A small image classifier, trained from scratch: norm layernorm, 195000 training examples.
Rows from block 3 of a small image classifier, named by matrix and row number. Rows with one number belong to one neuron. Each number is 128 + 32 x the weight over its row's rms, rounded and kept within 0 to 255. All counts start at 0. Numbers have three digits each. After the name is the row's rms in percent of the matrix's.
After each neuron's rows are labels from the 100 images, of 14848, where the neuron reaches its highest value: "strongest on" is what is common among them. Only what is clearly more common there than usual is listed. The data: streak pictures of flow and ridge fields. In brackets: how many of the 100.
# fc1: MLP up (model.blocks.3.mlp.fc1.weight, 320x160), inputs 0-159
# fc2: MLP down (model.blocks.3.mlp.fc2.weight, 160x320, transposed), outputs 0-159

fc1.251 104:128124182098140132127151127158103112119107147059144134174149160174125125146133100123125120161140047120129050043145131138158149134110118129101148130111189122058092157104189108132129161123171143117076104119147112089194181157107135128077118125126090082174072114149167160143141106070134147090138217150080137167102105164172126106171132127115146202120138115081159138123123066146142106108157173095117125129110083166180134111067122142121132119133110156052105136068113100165159125172110153
fc2.251 111:139110147123147099154109136099164095144109063106132193140168169108113142133110128102116115126128085142115107129110150118152119219112176064129153129141109083158136163136109141146085178141159121130117205190137194110133144126135127157138099134108120171143159054159129099187083127153140136193135101131130167117098109076187110135123171132126133086140169214061144171114155092086123051108117103135082180142186169077103152126105157128212175113151094113133125141129111084151152137114132168
strongest on: saddle (40); source (27)

fc1.182 115:111187081064123062163112156177104196157065155109080146130085141146137087110156157090131123149139166116114173140195114142128118129115048136102109138151156127176137161136202104107119102178151117086143142099134056163119125132161132147124156104160109134196143146122099146124133150134103160116147157093084160126140136178104073184169118148101152083129168183184094172111128119129118133030060115147133127134132132122094116144086107177120101111113164101169141105141153096165118181082113166
fc2.182 126:155109123151143095180159134151148088133121139114057149173072151153129134135132193094095086117166137154115164100154128115125101117134101089117091066105133072172130109168081096132145119133146108092096111118151137142114138132175182145119132080165115144160135135154134087149127072160110140173152135082113098070124093134083150127108099084170104124180184128132128152193153134135136166054150105138180190148122149199127092155104167151126114091064059139174186131116174081225116115142122152
strongest on: loop (90)

fc1.225 108:144129112112124098138100076198139115141105195130119091136123123103071167195215140097144152184075131173071115163154121128141117175105195094128084126091079150104177189145205126132159087143126076118157121133169185098135125182139085129126122100139111130163120130123137170105111134159115158183153155108130121166108059085109090129096110078107151165113135140110139176127121146128108135126165135146178169082116161101095162163079049087129096113150145080123107115143133177144105149132137187
fc2.225 100:134162106083119098123158142102128121078073113134107124110163128081165143124142104115125134137026100147111135133222102179160104104080143158091119115119188054136197116138124134113147130123089061176129115172134154116129126134141077126157119148122148143139122150142136106136058110191160098150094115165139126123162100130125130090164119111063091049161136125127144185140095108102111089171158121143134139055111114109091113143118057161140062179107165145103138119185146097158048159145102129
strongest on: whorl (92)

fc1.257 104:102138103098135157179115129104140144091125094155113115093149112117085127137102167107119121116092141125126120156170193165088063082141171132148114132126109118160161119155138097180191062162075099146176110146156105144163103122098083145134141151124180086185173083133168147096135189138107215150099181094156103148145166107096109118163109134099171083103175153152124099139098164174169080166126099074173108105159169153153124177084153128099124129090085139105135126165162158079079089080187150
fc2.257 110:105158159156076131120191106046140206103146152080089088089108101134111126113120126126098099102140094188039082088142133145135129120072145156132170076136210161110116142091117125087168156135140112122139087166114119143158139117119113147128114132117104145143111136165092120129045093163138139066161163115112098150142096138142081067154165059172108185148094148088126137136149177180174122090125126104068160103101122134139112132156132150118099112159103148197154130150163088156164107091073127
strongest on: whorl (70)

fc1.118 107:099136053086110146150116144160128150174161119142115068119125098107130138129135136120132137135166161159218137147125158169155099148153072036066099159167110157110122091144118139108156155102057152115131099083149120085114132103088130129117098117089162134162093122132112102133183187137127126146047081077119132123039091106212129171128070125098080118164172123126159110085131104152160107127151127113157131123130076078118163109151137148144165179136096130127129170108097165133123110147144042
fc2.118 130:125129124118137148098132149123133131130086098127093101142143090128177156097163117106162120125121166131182141099093146212142090181147121097078114155135169148156092192164125124048161188125105145158143107123141135140089134101143170120130080175087067109121105138091132190123089075166159134092103152166089108143130086101148132134114140154172079154152165074134129078129164241105107151132131150130126178144152061150100156105116163125135149047144088166132115118120175173167198115120163158
strongest on: high contrast (68); saddle (44)

fc1.291 095:129136162175125131089135130127136163115111143194106160106141156122145149097107135141133120073138136108064129124123125105103110129180127205209069159142117135116129135091128115131136160110158141141115126123071143155090172111080132124121147204138185092049066147130146104154170165115101115164145111136153127112110122111126062163143101180138139170111080164123138023099070099159092108155129160166086146077103149084141089127087118099173071123124081091117139138110139179139058090118075173
fc2.291 106:156138085074122150152122127143133116102148079078137105149156098152143128146117180061083130106146120137075130108113148157145057191071123163131140059123154132133185171153111158081094133101115152155113101081114092145033126101158185089089090142133163142103126165081122198136162092126190152094075132164083123104146111080103128193171090123129131163143092148074136164114156107157111168150137128145118159080107101125108093154169088129169098085106094164159136152105081087074147134131108151
strongest on: source (100)

fc1.256 099:111126156094145119132086101100137116133157101118091103162085199070165130140108108130189135134146139137153089143144113093061120077099052136155173133179144089163131098149101094130084161177115137107112133109126174158144083119128056061109209098162205064104067127156150091075106154098103089126141128146170114145158140187106140126143111116184151161112109129149126124082114094119097127101162115099095154168117109139135062061117151151098090078141137098159117161144141096146143083095126078
fc2.256 117:070111122141073097086072120116142165217112079124085115152101105124125181122108136112093144103169139137149126183119109149134157097101134154121091109115094112211111084122098061147103164128106144107168181142115213107130121080139110099157147115141145108143113113176131127132105126110172105172147113130170108111142088071111097135077080080092101118112089119144169170137190100153109084092172106143130164110087116208172105129121144171154078067136131145130072134139175090198093124137150105
strongest on: loop (56)

fc1.91 110:126137161112064167145139134151102138099118107110100081173122106150120114114109141168076119108162070120178086164169146164124152058083086141111139100126145147143070131074159105144125082139215147111129085050132111143143114154146124086087114128177069154116120070149166149090140063089150133131166141186141145150177122102109098135109157123158146134126142114120099065091084170195130100148153099144151128183158118175078039158112131084155128126101159139057087156134142144125143148172137118
fc2.91 113:135093125113104125165121148155130083183077099142104150119117157115088137154145146178141141150174138102076081175144120095155116157071110095111149165115147100166158088073169139146094129126100108112107162142084134103183144107118085163064172153104134069117118123126130150131099182141163149118119121134153096134116154106146112122115158144186112133107072140029109203125111174094073100104083128144143129148166159051082195094146184109170198107128154141146159152111126082062167148141153177
strongest on: saddle (66); spiral (31)

fc1.56 115:100106085091192138195156116131129158121141167087112177175186108134132172109144084192175118170121133113125101044132133116139127092113115105119106136127138118131132155132135085135092150137074112243141153122105146124146058114105153131172130125105088131091088114136091144151098159118157183161143148099129108127131174140105147137159178091153151124152158130216088125172136178141121149026140081081133163104143150204136144143114136154068080094122110154149107124114064112113123157132121108
fc2.56 102:064169102100102119194075131085141146121129133130136126177146131132103167068177105113147131102167139116113083145112151133153110144107114077159086130153196118191127186136135161095147122105128139108136157142112169105141120116132149177143112121113188117111131121139121132119109134170158141161139130167157106112069149145083107069109155041137127177137110127143115174123090126136134114050213100161141161145148186143135126122095138169077089169217078147133098093170195136144137142100036156
strongest on: waves (47)

fc1.207 099:142043158146162130187104122142129177112160113153116108105165173122157158148132075084125115160145151158185129166107143162083131095080149158145167132139120142106132125133104124099109112119098112181142125158129074121143113108057128166120109128121087126171157173069113144110103191116155092114184191110131169147146168166118120090101118138148117084144195149075145153136169113129140058079115122053134117142142149162093057117102127183163108152125111056152092061127137118144211163124090094
fc2.207 102:128162134135086193112134166066146084098085101104091174148121113193145117110202130097162177125044064138122152126129108149091160113080123175105135096118147116123165104116159133113120075123143083171142140123143124104134155127045132186184144141124140155135109112129116128185153148122129121223144114081140111179213130117111105121135127092084081162127149143115138135133088141167104130148131135079107121122151146129054145114170104115057180163076121111132107080118117085084062134148108126
strongest on: whorl (43); pair of whorls (32)

fc1.262 133:173123138132123110095109154093177148153100066091109119130113138158115134179121195122169138125092098185086197180162124177146101120098146139089161093191103125108091140132184085150126118148138113163125125135063074143125116158166161137103162085149122109151131151091179138096062112125122085134129135100205083100118128108133124161129158196160114162130121136142158093100110153130079080150149090040121055100125093146171121090125105094140094153106164116061117119086042113150155116125149113
fc2.262 114:123132100092089095147078123127127117129105098133126163083098155074122150136108129135143149126131211160061139215161109180158120126114157123133141090178100092157104148159172119100140104137137119155100103145090137110148094106179104149100081174123109146141059076070119171120084085149133101137145115206168106092122130116121089066138109174179152113190177101105126122143113117111117116148167105162131113107126098117197156085081145097093109153178152140130088075203157105129122096052120178
strongest on: waves (99)

fc1.205 103:068199182164112133062105134154132128045146087173156167118157107083083169188105096087116142172089177100133141135103111087144115096161105163175068116131118124126107134084167166071170112133113108107123127124179111115118098196120103149145115147144141187118127143158129139120108072167108087139157105086199125125105137118144086102105108129145151118136138141142166101083131125093128108139062111208091179111059142124120076166156155084151131140135118087104208165097143096110110151109124142
fc2.205 107:153155157081162200104100124089137112169179073043121080107150171131098104160102162104147151103112145133133142230093128099144098153157136137125129148193165148062093087131151131118119149058080117153133131148140112049138125138142151137098123176112182161074125140162179119067145124155059119179096069155100099112095144153139138110131129159178160136114108135154126125209129153113107113156140167139145105091113112159134122143058121118148136064154141121121149083126121089143174157161119097
strongest on: high contrast (74); waves (35)

fc1.33 090:129076158103161103106148175175106120174169167119107146138102130094220157119092031163054126108102099124192107167113140125101115139163142124168153150059132146051119121145089124105166155152110121150121071154132087167132125139095155144114157156128114148144136099128116143078107134174181132169171115202132111142132154134127103174159150182144155103135081095125162174092134188091122156140129164126147172133130106094132172154099162120195152070156123133135158132154091087200172120101115125
fc2.33 073:126176186142084102120154121071137181084145146053121116122126145133079103131117087143107144114151128166087166160107066112155106137130097126147120098138186125160068114082132094121110064123115098131197198157127169113182152063090120159152145141100182063119140126127125097144108118103093083140139166215154144147158178146099116131208108088126136104135136137114119150132175121075123121122146197134110175119118073105130097142160143186155091174126134116130110180164147094118141180087104170
strongest on: source (57)

fc1.41 096:105069162126103082065138148176144131107141146095116109163133150118125122205132089118141121113120041119184159131120104191114125142113143074122120154130194175134118066117192155168144153129106121071159123097132119137138105094094070115112125134123087144169168152152147135157142134131166070094163109193144114112145150076178158168130108122104197131110061133068126099066107087150137122182136140142105145093067163094154114072098116188178122131199122141164160117159133140160120112097144152
fc2.41 087:204089110037104142048133152098163142148175122117101098132123134120068178107118090170133162109131114127064127069082123128167128107142061104103106131123164141138122130116141097157136158141079193147132119215128152155123164146161151188124200176087105137144144154143131141135112127154081163183142120130171092107134152166152102143117138165130197112151089157089156124162123100126086105112128112198129147104151066110177067101093144110159104126148173118135112086182141102108162144085108139
strongest on: waves (43); pair of whorls (26)

fc1.136 109:145105170099099068115131116138154169114115102140116099209156161141127128148138191122178143167152175127116163189148123151148107156139139101090100079135140142142159103094131125127138119111120106126131138122090072167122101079157131119114154111154088128160128160072170119070089175126100072076085123150156115107153133134154102158110131201130149091133159149112160127070074139120056114184178140062134082116092082185177140074136065076094052155131167134100082153108091146167127150140164122
fc2.136 106:205175098123108131151080131052160110134112100139101105101197163099173154076137144120147129139117202131114165163157159138158103155113135156120110106180094126142092162133178131085079106112075091207088131116045148121116064144146119155146109138110128189161119113067130191108111173152127142144114114173147078157078150121101174117126157130115184142168093158079111105146092144073107112110135108123157093121139146094157125080112108119117093133168200103062090129144142158153166140104121097
strongest on: waves (63); whorl (31)

fc1.228 103:115070130079109111089131143109092143159170117059108154123122135095126140165130091189125125120120048143118181087103120118130123112157093144163106187115167136105077156133195108133159131157084144095164110167189121164180111117135133092100159093097081158124175117116109126105097105147160148174153122195083104126129103159150117116110064140167147090173063111147146088088145135152112127082116108154177132133161100042175139101082205118164095108149110111130107137188118126096113189111074159
fc2.228 090:099160128063113092123155144196180140130112195084123134120122161130097127110110099145121141144105123162139113095102192158145105115137131083190127186106215087132095123177128070177107203113191151135151138100171170152125143162134116149120116178056153146164164106125103199126124149112136144113120108142078150118126108162134126182156177058094182123162071132104083083191129096125132180169129079148109116090106068139134104138094135145089112114126141142168129101165141139106171145086134126
strongest on: high contrast (71); parallel (52)

fc1.121 106:128103124143135059122102123137114138113142073080134131065088101090170074140142148195134144116159139153146153119152118152190134160175122167117095120117177077061128174126126173146122144160158095143190164117156142085125127095127170117075162148149156084144160184179129152124115101096097197066146087141209194102134118149159122143163151134101173143080112132188168129079184127148087150154122143101140121128151113134190092193123135139153148135124105159170087142085100129059132142099151104
fc2.121 098:127181151111168167092105127126105182175145155219115129129146155149146126104142059072119129134090092128208160132179162122161188152158184189150180138168124153173129129121151173105153144135129181082159108057166089066151147188093114121113075124161140138116146126144140110167157127118098112160150116097144091160102114162141187112122099099159096157081175189125130100114118168153171107124128108080085140217152085127100099140088137150139096104129142147139129064148116136139098135101112131
strongest on: loop (51)

fc1.319 112:104131074084113042141121156124166185132128166149161090141134183122121132168134113125080168098139104107174094154132116151156153118137080120062123169142134110080104166158101146111138145130108124161154134141126098073157157103064086091098070118163106121120111103112145130200226161032165084156172182094137175143106142077145137121119122169111147138141118116076124141104152172123111118180136181086096099081171155103146169094109150098161130130178116130094113143063154126143085101130117141
fc2.319 118:171099087116073099127121064147079168119065095100070114136183118133147170168092082121077116158139163141092103132100092167120067158128112088076075131130125156148120141164163090151197175075120143113102148116118108096121182142124093176149130183088123157145163132155141131118185116105139121171139143123111144150115117098145152100097163153114119151117162137090169165194089188149101080143048229115101157114135159162158148126093153114113146095188093174108087122113153090125142129118130137
strongest on: source (65); saddle (30)

fc1.180 101:179135143128113131052116152164106084116162170142124117123090080083158116087132134157180098156090162170117090124154150120129135108073115126191136201160143139107145086161197088094096072089200084085152155081126156107169134120150126171173145159146170121158161142123082158112067099123040180142191097123094160159141168191147120165162195091158147108154170164135141139156110147146115109141099142153120160116104111126146096163144113139142157153058152110125135164127098108110094106129155100
fc2.180 104:138195096194103131125112148129137138124188099081171072108092082115125133074126110087064127117076143103128174120104098180119124110118102118136164129171134179139139097151123105060185057068159108125095106121149127119164077053085141189160185107123122090105163117130071187090159105178106124122106116118117134119127138143116125080122139049151139109135111146142168098162129161151106138110109112192080170151155103109140133143190156152124088084118164059147070086104145157145135120125130123
strongest on: delta (95)

fc1.96 090:090131114169128114180096166133154164113123161112105111153175167164140121178115128110111197112118138144105141111142171158091168198126115094119169107130126119081118176091140172145183131106110106158081115141138136116152091095174102179098108088196146089187121090091136147169150144140145087147098152139139168058098157118125163113111059120076226136143089119073097162140085127147136079148114164130099058165105097160125083116132124061153072158140109131137121165061121123144135126150169085
fc2.96 090:127159122124099083140112159140157148115165140074156166167128115161107128106084154116076146092146153135110117122165191179151132104118103115117172104142095184107120131145134096138144017101150141055100111116187096100170120116128150121117152088123141105155124139105126141128178108101167105118180126152104144111093130140129155110171094136170186122172071101139127155160165134208059190131113155129124131071114098122152152117174133160123067111175149142162031182070118135164180165167154146
strongest on: delta (87)

fc1.167 107:086135131116136093148090151143121090084138146167116127117098158106113217117157171079171107096098106184070099116178125160145080149070118112148115145176130141235163160105131107125102109152153123126124139114133188179115122160170092137184044095148109133111103135171193102186155064157130176149139116141110144171142126117170099152137161096110142083101124162155149180072090158124102106147135102156115151136149095127136146154105091137091137164165087145111129107066179169121081094106166151
fc2.167 103:119150146142109067146132095108157136107087151144162103057070124145121096112178186093109135142071094140076116122166114139176114131105127097100107081159132139105162100134100123148144101080153108090172151153184086085107155117112151097165091104175199106157115170189076070137100142127170106129160119115110145215124111059121128154068187094120177061139149158117159211122114135155128188143127131185153175133154085122114122161121120124134149133113133159103118169104136101139093130129154193
strongest on: pair of whorls (53)

fc1.227 078:128138145075000170139113159168148093098167083135176118119189112104116086126087095154163125161031170145145126123114136085118140132139194099088085158096089100148160144106134165089116101133130093097157093096115122142177101125102105137155092165106149176112116152099118117115143058154113042102126128120133203116166131137134072135107114129075100177100180122142151146129141119142140188163144144177100153157104149164124111136133126065127100113164111134131167155083129153137112179150099137
fc2.227 073:077159086140138148097086111174207080155131134144090110099102185164059143149168115125114114118112125144123108145090052158149070141121154134072148067149138078147099178129091115147156211118135155099096152158119103130150114112191135122101128167092162085102115138113148177116097134174138122172133081157121106111113160183108082086142133129153094189120161088118076100122115178108098176090138148138115115154110112083087104130130128159105147115126160116069123067120177182136181157111067081
strongest on: high contrast (78); delta (46)

fc1.195 104:139102085061163106156094136138179138082073149141111069157109140107093120159187090162186129199090167111143101169111088063144167153103167138110130120095087102101137106142174060080170126110145133159121093093170138154096127146099101095107169158127135181170131121090110184119148150127151094085170149149113146183109109151124139143099088101123062184127134127095082121157103072098156152145128188148136119087149085118095181109136056102136048121162167114171097153119138105120113137120113135
fc2.195 104:119126092143067192111177137142173170089084093095151109069164132146168196121136065157165153111078139106111178075217093142109125133137119119128155078162152133145147130138157132092100106145079137112188105092165081119073110130169126095140175107127117156076080128142146171146114158190140220119083129140113127114116122178133101107124158131158137088166134145079156161118092130148151128127155109091147154109153128124061096089148080143081114149092098108084180092190164124128127133174118120
strongest on: whorl (78)

fc1.47 112:140082094135154092091166113111154152095074152187168124170120114013096168141098076116076100121118093101112133143141116123123180101085170191121136107078096118120092143077173129140043068157135141128077133090128132113124159141083145179132178116204099089136115113137143096126130107137177148102189158103113146114172148094140126144052115117107103137093090091102141104112143183124140155148126101072143106131146183135123111161104128119155098133128145096145152122051112093116152084078121169
fc2.47 112:133139067141061154130169143099154078144160139129140165108081106186143162126150159136112118163147165100179139087096137105152098086128163092148129112072063161125110134117165152101126158120095138116125106054108073107059073165152130179093108142107122129098141159092140215115093126107134111167078149106111101132104135098142116091100179141150147121124156116158116031132140131117121160102100067101150113110145065109134128061173111090092152047074089114129159111070105153103139143171121131
strongest on: whorl (61); turbulent (31)

fc1.191 060:071094136135171129116126120103175121142150175095120138116101155129103139090150164135142136115100139148177191078193184167113148096163156114127167126126122158162160096112108149124122101061131158091161117129068096155082096084118096160149112133146161123170140097120108129161157178104146159148074163184106152101122120100160128124116150128132096144152062112211088147070133133105097122093121106141127161159143190080156186179132151058099122185156164079149166170151099083080106122090120048
fc2.191 073:098097165101141078157084099062118123158079085159153146120164119088166141158099069148078120108092067102110121077126124090116052142087147109110111141185122114109137165113113100115108057153110090128109141153107115127152154186092152129103133164108153135065175098111128132122138133188151147090120060061132104116165085168091130152143120083155150161148130158049091136174132131132098077125109126135050115059081144082142105129201080167108137122087159142149141132157113102144127128161167120
strongest on: pair of whorls (40); whorl (36)

fc1.134 123:097088105053090105210111125161131152123108190157157099133079101098113097093144117134147166090126158034154087117082149113097099120168149140166165126102094083166127086106118099147114103200099107110122144131151077183092138100092089115103120129143135125147111119141138156075147127159146161070098158211135220161162101135163182147142103101154142126138136147117169144126133076112169161126079113132182125174127105088091169117138163118037129170148110140118129102115137120100082105140133149
fc2.134 119:117117118114114116190129123141178094111101144147152119105130118089065097124145124081143135135108100186067126152127100138186117129130102142070122103135140129075079120114136119112099044155101110134066091114097152122163135106167172164174095151164105128126093090141164114101103125199137126068110132179109094155138148129092127083171130108110134204128099098154153130132128120075135097151121240107075075130081100208175122119108109174103103101100111119142096111110172095145125089064141185
strongest on: whorl (40)

fc1.127 096:168141104151117099135169085172071137116077087087126141096092164096184051094144126108128119140148144151167145107164060157138132175109099174195108171155098100057223109110151151084063209117135124144136161125117094122103118110103112117136141134182130162128125127132102152092147141135123194034134123184150185089126122131150108163156115133165126098087122142102134142154112134126109132071130139108152152154121081133092089152137132196147080150136105090136065096103098153162132153119087140
fc2.127 095:121165120165152055148121167076138170150164165134132137154117178121126115070120115151108106088111144142114165109138175167123135149132111172123093059154176107119199147121097126085131206183232151123100085118110098158124134090142114102132111128148142127170087125124158110114135134167107194164175165137133079114103093154133131129133125107153103144108132122146140070180110135107179094075103093143132138101071095132140151208133098099198079061148136133126096132179209124156136122161102138
strongest on: loop (36); delta (33)

fc1.155 110:129122122119123111196102080137097106127101181157182122131142141097152147133079172071148188166147120116108090098115136075101161124166127123129093105153079220162107083126187128158117121159106131148101130150128110103150176086125124113128101182112088063137080163148137179118114220180109186106151156149078114194144160149192166114139174119115097091111117114161118142204117161112155118079169149059099096102120104152122128081090116161078091121107089117135125117128113125124154108081140100
fc2.155 107:103194146099112068153069095122112185118108115089142107121138180133069146086107103128170141172125099136128101201111125143175110163085145141166112102108129137178095104156119145172149117128104143138153152122131122126151111067081166112145125177115136149091119092146102144153103147132163149122148151120172122089094154178074128076141170071146156095166130095166104163114134109191084162096167128162096111154146122120136126106149112185102167084192161205159066119163161130069149150115047188
strongest on: waves (42); parallel (41)

fc1.90 089:144075105089109134166177143087130161097161129158143195097106111054181164125129143112163133130188098132163123048111133173168111157148112156071131167093153161160088098081090080062099135134136110115121140085142111061216147093139094111165129163098101085149104109166162075175134154183095151116150122166146111103137157083136173110140094167075100077126146146179130161132129081083126112125166112105106139173137119131117084155148122129098150152097096141087156206089127142105109118153127137
fc2.90 089:138149150122131163124106161174122172128193155112105133113166134118126110108172063087117123144145064157103159135159073131123147152092135080126160102143148167208131145113149157049137091158117185127111161151179111168075128141146211107168114056123101174127135137167182159162169146149133168111100137170141111143165117188164120118091153139130175142146132116164192184122153185161144121090185162149127172151114069173163162100174144143113094118136147141124103130171090130125121072089154091
strongest on: source (71)

fc1.157 086:249185129171099175130165149093132200128177083159128114133122151171102126131079149134147150113071124080178111096135123096118163152080098120131178138142128187121110157064129179126127087157116116153130130078106130115162153137063195103145143141152208123124108148124104130123074112118148134146167114087147157112136169173075118123127165079148081062137098150116143129120114100151150079085159115175165169145140101115119098143123122176132173120114091120082123142098085156138075182144110089
fc2.157 098:110100126113094107159111123188157113139170165116097114146134129058131046071188084133080151071105144087146077228174106123165136113091153117122120141138152142142093113161115105078128147100147120182142142186129158142188159152156121104140119161123110160097114095230086160150120127117136105148135172125110148205090138170116149119089184089167097165165137156120153154145106119135082104105154137104088156137174166116162184168147104112131159118174157124107125114167191078110106120134103139
strongest on: pair of whorls (38); whorl (35)

fc1.150 106:094044106097160094105124135119086100106174134063124167191122143110098158165163125149103144110171099138164144092120116148154155134170163138165109163146203117095065123109139106125089107158079159151125115116166128163123115103119125154073169153169087182063116165118118156119123085180130124125141128165134099148140090143143108076133071124105195089153056143075070079096119118137083093117068123123109132118151129062068131121137122153144170145165101074101121168101179103140173124102140178
fc2.150 098:105139097065149047128132163121149103157125199046120124159106179109090127098110074159101121103118137112097125096104110164179098163142096092102157129170144164155104081122078116161141164154163153155089154139132166150119119113113086202122126185114120157155102079130101153155104156145193132153089095179185102133092140168132169134085128156162181123131042112142128087101132084132126173062151113158112131115120111076178127096119124151164110110193136120129118081103153108105175174078112143
strongest on: waves (40); pair of whorls (40)

fc1.93 117:113123176230095097111168151086140107124201096173150080141154115205126093107110073120113186130184156121170148129135140099112156147127107090135076105115147132104061144113103151138148121123132171208195140109094140122158125085136122107134114175118105102115137124120061137172080114146142132095104170087097129048138087125132084151099129150104119127101090140160148127063181135165160096112135055154158071185119133143097112150132099101135111143130143129170112148159113084107135098155105061
fc2.93 115:156118128143107076100173046126118151120146098110125125124134087123124102118149087088065108125135140163117113157178078104127144141118105077083161136181081102154180084108100097044090069106087123067160170086170134177154163122154110065160097128120140147114059139158110094128155146195202121125142120193133126174190137129133137133159086113091060095141123141118133161134117091156152146141138162100147145118111081139072150138150094179127122165118113116157134157141165127164077112071178107
strongest on: pair of whorls (58)

fc1.175 107:152112178109147085144070082151160142119111155202106153176189163093102095131088128149164170107130082106064162180130088049084159097101135115111121124155136100121153115174126127136108114128139150120150092149152167164122120082135170102123138127144086150128150153130139079118134114163093088100192203128136158199092121123123114169021197139128098162117122122107197131157072077164132149106187127107131133095154113144133116168080151143125114153097115111145146161172135134092073158103167126
fc2.175 123:161124155100110083131167115122160116107099088050126151098181154146107114151088114123147128162122096127108102157196145152096138122131120111113149103093161153134148091150103118148126097056139073116110134126151113145115165091148161127088134146133068141093150089110151174115182098161222192093100195164129147143066102146095119120112210184113166136114110140170113133151120135149132155072148087150174155142182090084193175093171178088108172090124099123152152095115153148129108186158161161
strongest on: spiral (93)

fc1.44 122:104094149137194119076115077121130084149141125175127154113152130135098151146086077180152137145115085182110147169132120073100118187159195159152146059146133082119161070100094149133097103101152156127143161155154101193142168134116162110064108111148130106060123106117118133150135145170093148140175132080177136153136094149075133137098136138110142103128123064125167131154108150159064117105103083079125154187146067113173118093114198151117084077126084099150140171180112134144058125097118133
fc2.44 138:162123140145121139120114091094111086126117050075109117114186138151128138130070105132158084133135093130105107150121178116099101137162150118095129145140102135144157134135067123113128086041120109102127117172181161187092149139133137127106097141061153101094136100110124156118132056183139139079070161157126075152110102131083120129093142148111126134179141096105175157217199129116090135102139064161126200149141087106164155146156154108131099045129078151161142109105160146184070153157140156
strongest on: spiral (93)

fc1.206 098:129105119096204093131102160129141161104178152177127199120120137094190145097103113136133133125100125110096153143149142095109137135124092187142138104108103111176109150134150165107112106062078140150147137177087091196099143132079153072128119091138124090108147110099094109151057150204116202059133068109091112125145187150136104179184111163084109123143112109171121187152146119137105085134133149088166104066166076089058110120139123122101110141145098084137127141114094117136117071122181130
fc2.206 101:126142099139158179123098107114115100198123124170167128119166143123124133119187130151111140126052112103076141146146124148191136171105160102086133177080133127140176102080166134175124208089117126170157133134140140121120191109131179107084135151081090080122172112122122146106106113161086097203152119097086115140112139101082120212117128131100146154155171133123064141168169139079131120115112121135107133133142179048136194102183179161160171133123114141119111106118115090115112059114059156
strongest on: whorl (66); saddle (32)

fc1.292 079:141122093143106153142122104112155166194112119134107074142196119125161146191134154112103172077157089092093112152152138119132135141095121088094125121117095123087110099175157145131157072101120104179100087108126085097061140155087108126128171078135136102127178162121121139117091138116089140122106183119130069140103118158127089122136184131127103151092149125118151115131159108144228121102081128105092133151161136181108051068110116153171100084100107173244136107113106141064069105095147136
fc2.292 076:153192133156113146132174130103081131087123152102126191121081104159120046107142153119133164155066114113129100174149068145149121110145165166154166122148128126152132177198118155096138123135168129092058099105156148177099050126145162122125111161119145121080068132161118206132104094157116166121108112162138158168138149178127078113110139129163130104135165061126134130107132165110167119098156110198126160169156114094168160098170072101086156180116112125122097104149194144169166145146162184
strongest on: pair of whorls (26)

fc1.21 104:122117070160073182119161141131110105090085113191085163144048101129125153151109169138110127151156217130144126122098135131154057159186199137120087092077120103102125113136132121136103119060134076180138141164141106145131140095081122099176168137118105140120081073136091116122157155141170150089110115080137187166112149148167147169129075125134125058143141126103165130169126152089101153113085052139073120122127208095121163124139146137092104142151157128136159106108119144142080115110164066
fc2.21 103:128116118100138126127099106088086100138063185091143189134067133076109166144084092116125117102126171133151120181136114134138103185133176087085121050141101049131102175140142095158164162081178109105132139191113214115132114079148076121147104150094136133133112065176156101153108155140165125139113130137151163076063093169121138169106157150135165124144164156089126159132149118156109152109128162185112193119187133076112155135109137158116103140129070150078171137178118113113177156109124134
strongest on: waves (99)

fc1.314 065:058120140128154119119158155156091134126183182107116144157135156101062163103165155148084192073127186147158132085160111149125173137138146095145090130155133154110147148131132065154087102091177146178131156156150158096161078117073106100120160142124133111137085065118125096178109134164161142088137119131062134184179128099139116075139093079111089127165194079071107119116141055171190073144120117086169170146099119100083134133109069166148107115157136137110126112085113161152100136094150128
fc2.314 066:164052160207121167183104159104160149137140169152120103174135114144089105113136099108122075118113097154138083142084112213161090154129118136104145077148067167143133167199077140166139116152096121167110131188137092174172157160189110129144105120074149098157089136131090138176130080096141133152113079094153102040116117153140169185150163158139121126174130103154114140091087105113118076111086088100123131117119122094072118092111121111139158199146111109163152150116117167127152157148172116
strongest on: spiral (55)